A small segmentation model, trained from scratch: 21200 steps, batches of 256.
Rows from block 7 of a small segmentation model, named by matrix and row number. Each number is 50 + 15 x the weight over its row's rms, rounded and kept within 0 to 99. All counts start at 0.
After each channel's rows are labels from the 100 images, of 14848, where the channel reaches its highest value: "top examples" is what is common among them. Only what is clearly more common there than usual is listed. The data: rendered roads seen from a driver's seat, with toy cars, trees and houses. In brackets: how many of the 100, against the usual share in percent.
# conv: 3x3 conv (model.mid.1.conv.weight, 128x128x3x3, each kernel summed), inputs 0-127

conv.81:42 35 50 37 59 45 50 64 50 49 49 49 36 48 59 00 52 38 85 46 58 56 58 57 54 52 33 40 47 37 61 42 19 30 37 19 53 55 60 48 35 52 60 33 57 11 30 52 31 38 49 48 37 31 42 56 47 37 50 49 32 63 39 34 43 48 31 16 46 37 30 17 39 54 46 54 57 71 52 65 27 63 61 42 23 50 54 36 49 62 60 53 52 38 49 44 49 40 31 33 38 58 41 59 53 80 36 47 18 00 48 23 48 43 41 41 50 33 50 41 45 55 56 38 39 45 54 52
top examples: truck (83 vs 54.9); vehicles: two (71 vs 41.9)

conv.24:40 40 44 51 46 57 37 51 44 48 35 51 49 50 50 49 19 52 15 65 46 37 34 64 58 18 40 44 13 38 24 60 54 56 38 62 45 52 44 40 76 41 42 53 70 41 62 59 37 74 20 40 51 53 44 20 57 18 39 27 50 54 38 32 74 50 82 59 28 64 34 60 40 40 38 30 26 49 42 42 65 57 61 43 60 56 29 32 23 21 46 36 61 47 55 41 33 36 51 48 35 50 48 59 63 20 70 41 55 46 36 41 50 81 62 34 55 69 56 47 34 59 15 51 33 70 62 58
top examples: bends right (63 vs 33.1)

conv.16:43 41 59 46 61 38 50 46 43 61 39 55 26 58 52 37 50 44 31 10 53 59 22 24 76 36 38 32 45 65 51 50 23 34 33 26 53 40 42 56 52 25 34 59 57 27 45 47 45 47 40 50 58 66 53 42 47 33 51 53 67 31 56 70 28 48 33 39 35 46 58 30 54 38 39 43 49 43 61 52 51 60 41 45 58 50 29 44 58 49 56 06 33 68 53 38 27 49 56 43 68 55 50 43 57 24 14 66 42 49 36 11 37 58 67 45 19 05 34 49 40 32 37 69 44 63 68 26
top examples: bends left (99 vs 34); line: no line (68 vs 24.8)

conv.64:27 36 51 67 52 70 38 68 68 68 84 51 32 45 14 38 12 29 52 52 43 48 48 53 57 45 56 40 58 56 58 51 32 70 29 53 29 37 42 64 36 61 46 39 31 46 42 71 34 48 51 49 55 40 23 32 60 39 42 31 57 44 36 50 56 54 34 43 24 38 46 59 41 31 56 45 31 49 52 24 29 49 29 40 40 36 46 46 36 46 63 23 42 19 44 57 31 18 46 35 61 42 35 32 43 62 45 36 20 15 55 40 17 69 27 50 56 73 50 74 48 44 31 47 60 56 43 58
top examples: truck (86 vs 54.9); bends right (65 vs 33.1)

conv.99:17 39 57 49 67 24 61 36 53 42 57 64 26 66 35 17 47 50 30 29 45 65 50 44 52 39 18 64 67 65 29 44 63 39 43 52 69 33 43 52 55 65 37 55 48 55 56 58 55 51 45 54 42 45 29 23 34 25 60 36 67 46 56 18 56 48 29 14 36 63 43 59 36 50 35 28 29 28 38 47 69 51 30 54 40 65 73 59 47 32 67 46 56 49 69 25 63 28 56 74 31 52 41 38 45 49 29 44 63 48 39 59 50 63 31 81 62 50 38 46 12 33 33 43 33 53 63 39
top examples: bends right (72 vs 33.1)

conv.79:56 17 44 59 08 30 65 64 38 40 30 58 43 61 59 35 52 34 53 24 44 33 55 49 47 51 42 54 63 30 61 46 41 26 07 52 72 56 38 35 53 30 40 14 56 49 33 54 57 79 85 54 24 52 34 37 47 50 41 33 43 53 36 44 29 49 70 53 44 66 31 45 38 36 44 56 62 31 63 42 52 68 46 52 65 15 75 34 50 42 67 62 44 30 52 50 47 21 28 56 65 45 46 52 51 68 46 59 53 33 50 53 37 66 53 59 73 27 63 56 28 61 62 42 56 21 59 56
top examples: truck (84 vs 54.9)

conv.70:55 29 57 27 22 58 18 54 40 27 35 42 73 67 65 61 29 56 59 45 64 55 56 28 41 36 71 44 54 45 46 40 67 56 44 66 21 41 53 27 42 07 49 49 58 59 31 59 43 78 49 56 37 50 38 52 35 62 31 48 48 55 37 46 61 61 69 57 64 42 33 57 31 56 27 44 34 49 62 36 45 36 37 62 46 49 45 47 69 67 31 27 23 85 44 63 15 62 47 72 48 74 44 49 27 38 41 63 48 47 36 38 21 47 71 57 26 47 52 26 44 52 57 25 40 43 75 62
top examples: truck (83 vs 54.9); bends left (67 vs 34)

conv.96:39 55 67 54 23 57 43 48 53 63 67 44 66 46 36 44 61 29 48 58 47 54 67 58 41 16 68 57 37 30 35 70 55 57 46 30 23 55 25 13 56 46 54 35 50 50 56 76 46 51 57 41 55 57 43 30 21 40 50 40 45 39 27 74 70 68 27 57 52 69 44 52 42 44 50 21 36 34 26 32 36 65 39 36 37 35 38 32 64 38 29 43 33 23 19 47 35 37 13 47 44 83 54 54 50 79 45 35 31 70 38 45 53 60 44 43 52 67 53 61 25 63 48 35 49 61 51 71
top examples: bends left (68 vs 34)

conv.105:13 35 49 59 36 02 54 49 56 39 38 62 30 66 51 31 54 24 33 27 63 46 41 44 55 50 39 57 28 41 67 59 44 48 23 40 57 64 58 51 65 44 62 30 51 39 38 56 46 56 40 29 56 54 37 53 57 50 44 50 58 64 27 45 58 64 49 14 34 27 45 33 20 42 48 55 75 31 74 33 52 50 17 60 43 44 48 48 42 15 44 59 42 17 77 38 33 38 75 61 36 60 25 53 72 54 50 47 35 34 45 29 61 42 40 35 39 37 44 53 30 62 55 32 70 38 54 43
top examples: truck (100 vs 54.9); vehicles: two (67 vs 41.9)

conv.107:39 22 67 61 47 36 29 49 45 35 46 44 44 42 57 14 53 43 45 36 09 41 61 41 39 42 45 43 40 45 31 20 54 57 29 40 66 64 36 58 55 32 49 45 46 45 69 25 59 41 42 32 28 92 15 35 31 32 30 38 36 30 51 60 50 52 68 34 59 40 30 57 50 24 55 36 45 54 42 16 37 53 56 64 51 25 49 58 57 36 44 50 75 61 41 23 52 44 46 63 80 42 21 48 38 70 52 67 54 55 35 38 61 61 45 58 26 66 46 56 43 29 42 64 38 40 46 28
top examples: crossing stripes (54 vs 25.2)

conv.58:04 33 67 01 52 46 53 58 70 38 46 35 46 47 42 57 30 41 37 45 44 35 58 39 68 41 45 53 31 81 53 39 49 45 25 46 25 60 44 47 42 41 46 34 65 30 53 51 66 49 31 25 50 30 56 43 48 31 48 43 39 64 36 47 53 43 82 60 29 18 35 44 28 19 11 52 39 43 36 41 75 49 64 57 70 45 67 53 59 35 49 42 44 40 69 30 41 49 59 47 38 66 65 49 37 71 32 67 60 63 36 49 30 75 43 29 45 48 46 50 56 67 62 37 55 38 71 49
top examples: truck (84 vs 54.9); vehicles: two (82 vs 41.9); bends right (80 vs 33.1)

conv.18:38 18 78 16 44 41 36 48 32 17 50 40 53 52 44 35 45 45 68 46 41 45 65 51 47 47 52 20 69 42 45 40 44 57 50 19 37 50 45 35 42 35 42 64 35 34 43 53 62 50 38 30 30 54 50 61 24 52 24 47 57 53 46 46 23 29 51 50 35 33 48 51 24 67 38 31 68 39 60 41 44 33 39 63 26 39 35 78 57 34 43 48 28 61 68 39 27 64 48 53 22 44 50 47 49 37 28 36 31 36 29 33 53 53 42 76 24 19 48 09 35 53 41 37 44 34 57 46
top examples: bends left (92 vs 34)

conv.3:50 24 67 26 64 26 35 42 20 22 64 60 49 55 44 33 68 40 60 32 41 40 36 35 47 46 59 37 48 53 30 25 30 49 07 41 48 57 20 42 17 30 37 42 56 26 44 26 44 41 45 31 54 38 17 44 10 28 33 52 69 56 43 60 27 47 46 47 43 34 42 43 59 44 51 42 61 37 54 38 55 71 45 44 66 43 40 60 67 44 57 38 67 32 43 50 23 28 36 56 51 35 58 41 55 61 49 41 05 46 43 42 46 37 55 47 22 50 67 37 51 51 50 47 55 26 55 42
top examples: truck (92 vs 54.9)

conv.6:37 57 23 37 38 52 49 29 34 66 47 39 37 32 54 35 38 45 63 40 29 44 46 45 56 28 23 75 72 50 55 46 34 53 43 39 36 47 39 41 40 49 56 30 39 34 35 55 37 41 37 30 66 57 37 48 41 34 41 57 71 28 42 39 27 54 29 26 39 59 58 66 56 31 28 61 45 50 37 23 11 53 30 10 39 46 61 34 45 17 54 68 67 37 41 32 36 33 37 53 59 56 55 60 59 64 40 32 28 15 49 58 35 36 34 48 68 58 75 61 22 53 29 69 50 54 35 56
top examples: bends right (64 vs 33.1)

conv.27:23 38 34 51 52 62 44 32 43 30 50 61 17 41 59 54 62 53 42 48 60 51 71 64 54 42 24 36 70 69 80 39 35 40 43 22 50 59 31 31 40 40 74 38 56 47 50 59 53 70 42 48 45 26 43 40 46 58 39 39 75 47 84 56 46 75 49 37 46 18 46 52 42 46 42 28 48 64 56 68 54 67 52 34 54 71 77 50 79 61 14 60 32 52 21 59 41 57 49 49 35 41 29 69 21 65 53 30 44 42 43 34 48 67 32 48 27 45 40 52 51 37 80 66 52 38 22 40
top examples: truck (98 vs 54.9)

conv.123:53 50 36 31 40 57 34 30 35 38 53 56 53 30 51 35 58 46 72 45 52 40 38 52 58 54 53 25 37 50 43 32 38 53 38 49 47 60 54 60 73 46 70 43 59 39 50 79 37 42 46 31 49 19 45 92 53 59 58 70 46 46 80 69 51 40 33 22 59 44 45 51 40 39 56 38 48 34 42 45 63 59 54 39 45 60 70 50 51 49 11 49 61 61 39 43 40 38 30 46 45 41 59 40 54 39 62 35 39 58 49 53 48 70 52 71 36 47 52 49 42 40 49 61 22 42 00 39
top examples: bends left (66 vs 34); double yellow line (53 vs 24.3)

conv.29:48 20 47 56 48 42 59 62 63 26 77 51 50 55 45 15 57 33 69 44 35 64 60 47 51 58 63 63 76 28 27 30 61 48 45 55 60 61 52 50 33 43 42 25 64 28 29 31 49 41 34 31 41 70 50 38 60 29 44 32 37 51 43 56 44 41 41 27 49 33 59 44 66 21 44 60 59 46 62 48 43 70 47 21 52 60 40 29 43 37 62 44 53 32 60 45 27 80 33 32 39 16 62 46 44 58 53 68 25 52 43 30 64 55 29 35 64 26 47 15 66 20 41 47 75 34 66 41
top examples: crossing stripes (58 vs 25.2)

conv.1:23 53 51 34 36 45 59 50 36 52 53 51 51 38 39 38 26 29 37 33 21 58 40 73 33 44 53 27 35 30 48 45 55 50 49 65 36 55 40 54 50 61 47 35 65 45 38 57 48 50 21 40 31 43 52 64 48 57 41 40 45 60 63 27 19 58 49 22 46 32 62 60 35 34 52 82 55 41 43 41 11 65 42 55 34 79 64 42 55 21 55 77 59 53 75 12 45 47 53 56 79 57 39 56 45 70 31 85 40 45 52 28 53 55 28 44 46 18 50 44 30 72 54 54 43 26 33 43
top examples: bends right (66 vs 33.1)

conv.120:29 39 49 49 32 59 27 54 44 41 55 48 33 59 33 30 41 47 40 45 49 35 20 47 40 30 65 55 50 46 35 49 39 45 29 64 38 56 43 22 64 57 56 50 53 17 68 46 67 82 34 15 58 40 39 52 54 27 30 57 41 40 44 48 52 16 63 50 56 37 43 64 50 29 13 44 50 48 63 29 48 36 36 29 69 25 67 40 23 66 53 41 26 47 44 24 32 09 68 27 16 62 46 59 62 44 49 48 36 42 44 17 53 70 37 48 39 39 49 52 62 58 59 47 62 44 48 38
top examples: truck (90 vs 54.9); straight (81 vs 32.9)

conv.114:33 27 36 56 34 36 31 49 66 50 37 48 19 57 18 37 49 56 52 71 61 30 59 41 59 52 69 60 65 53 45 17 68 74 34 60 50 60 66 31 34 54 09 44 67 47 62 36 48 33 37 38 49 58 49 47 66 45 38 50 53 52 52 58 53 41 37 50 80 34 33 44 38 31 42 64 22 24 28 45 58 54 41 61 65 45 71 59 32 44 55 46 43 63 96 38 43 28 46 54 54 45 03 41 36 65 54 51 16 59 50 40 45 48 66 36 41 41 45 44 40 40 44 50 73 41 37 24
top examples: bends left (63 vs 34); dusk (60 vs 29.9)

conv.46:35 40 40 46 62 34 56 43 48 60 45 47 44 46 52 13 67 42 28 31 41 36 55 32 42 51 49 40 16 43 46 69 46 46 51 58 40 49 28 41 42 45 58 34 44 42 29 59 35 54 46 32 57 62 26 53 56 46 69 33 55 28 45 21 56 48 48 27 30 63 52 53 44 55 60 48 34 35 35 60 38 40 46 50 51 60 56 57 48 17 32 60 36 78 67 50 29 22 28 67 24 57 80 42 36 31 37 73 27 51 51 31 37 31 27 55 44 56 24 43 42 12 12 44 25 32 30 61
top examples: bends right (62 vs 33.1)

conv.2:43 46 68 36 27 29 60 53 40 47 66 65 36 44 57 57 43 64 72 65 27 54 46 54 29 32 42 56 39 54 45 37 22 34 67 25 49 66 55 54 44 41 78 41 51 47 37 43 48 48 43 56 59 00 17 33 53 32 54 40 46 52 79 69 46 47 42 82 29 30 66 44 24 38 31 48 50 42 26 71 48 54 39 12 49 41 57 35 37 52 43 51 28 14 29 67 38 40 34 54 63 73 51 42 28 62 33 38 50 57 45 61 55 64 38 44 32 60 43 21 38 66 52 51 56 63 41 55
top examples: straight (61 vs 32.9)

conv.111:41 61 60 49 52 58 47 24 60 61 40 49 25 41 41 64 60 23 45 50 40 69 78 54 52 35 48 45 40 56 52 27 43 51 41 39 37 61 40 58 29 45 73 36 53 59 50 44 70 39 44 37 45 48 47 06 41 29 43 31 69 23 28 33 52 73 53 33 68 46 78 46 37 38 27 42 40 51 24 38 54 74 52 41 30 69 53 53 28 38 65 39 71 54 20 35 56 20 37 50 62 49 49 36 27 76 16 57 65 42 61 65 51 49 28 30 55 40 29 57 34 32 35 26 36 64 58 68
top examples: bends right (73 vs 33.1)

conv.51:51 41 52 50 38 51 66 58 53 62 35 57 35 28 44 06 50 39 51 30 35 42 52 57 37 58 46 46 62 42 48 65 68 06 26 25 54 70 52 47 37 47 58 37 59 39 58 42 37 61 52 02 28 52 50 65 33 46 41 70 63 64 42 61 43 29 45 29 35 31 46 44 73 61 31 66 58 22 39 33 29 53 51 41 54 44 51 37 40 46 51 46 35 59 63 33 33 51 42 57 49 53 71 52 72 57 29 60 38 40 40 24 76 28 09 52 33 26 38 42 67 60 26 33 42 57 36 38
top examples: bends right (62 vs 33.1)

conv.97:31 46 38 49 41 18 38 30 26 31 44 53 60 64 38 44 28 26 58 45 34 64 53 63 50 24 55 38 78 57 51 27 43 43 36 64 34 61 52 58 51 79 68 51 58 31 44 48 32 33 33 34 72 31 58 43 32 23 51 52 43 54 52 24 20 60 64 36 44 58 35 49 50 42 61 45 34 33 34 35 34 47 61 43 33 39 72 60 70 61 69 54 54 47 69 23 37 46 44 44 40 53 33 47 40 79 31 31 34 13 46 48 60 46 49 34 33 28 72 38 16 73 36 38 37 58 61 42
top examples: truck (90 vs 54.9)

conv.67:37 42 29 45 24 30 66 35 56 59 47 45 16 77 34 42 29 30 59 55 43 62 52 34 61 59 29 61 60 30 39 64 37 55 43 44 45 48 60 52 27 43 68 60 29 63 57 48 39 48 62 33 53 60 42 38 37 55 20 41 59 48 40 57 51 49 62 46 55 40 53 28 23 64 22 43 43 47 10 60 42 67 15 40 49 26 68 51 53 14 65 52 20 41 56 42 63 20 25 50 63 42 59 18 59 36 52 49 24 53 56 55 48 59 38 55 48 44 43 61 26 30 24 45 56 23 66 48
top examples: straight (75 vs 32.9); dusk (60 vs 29.9)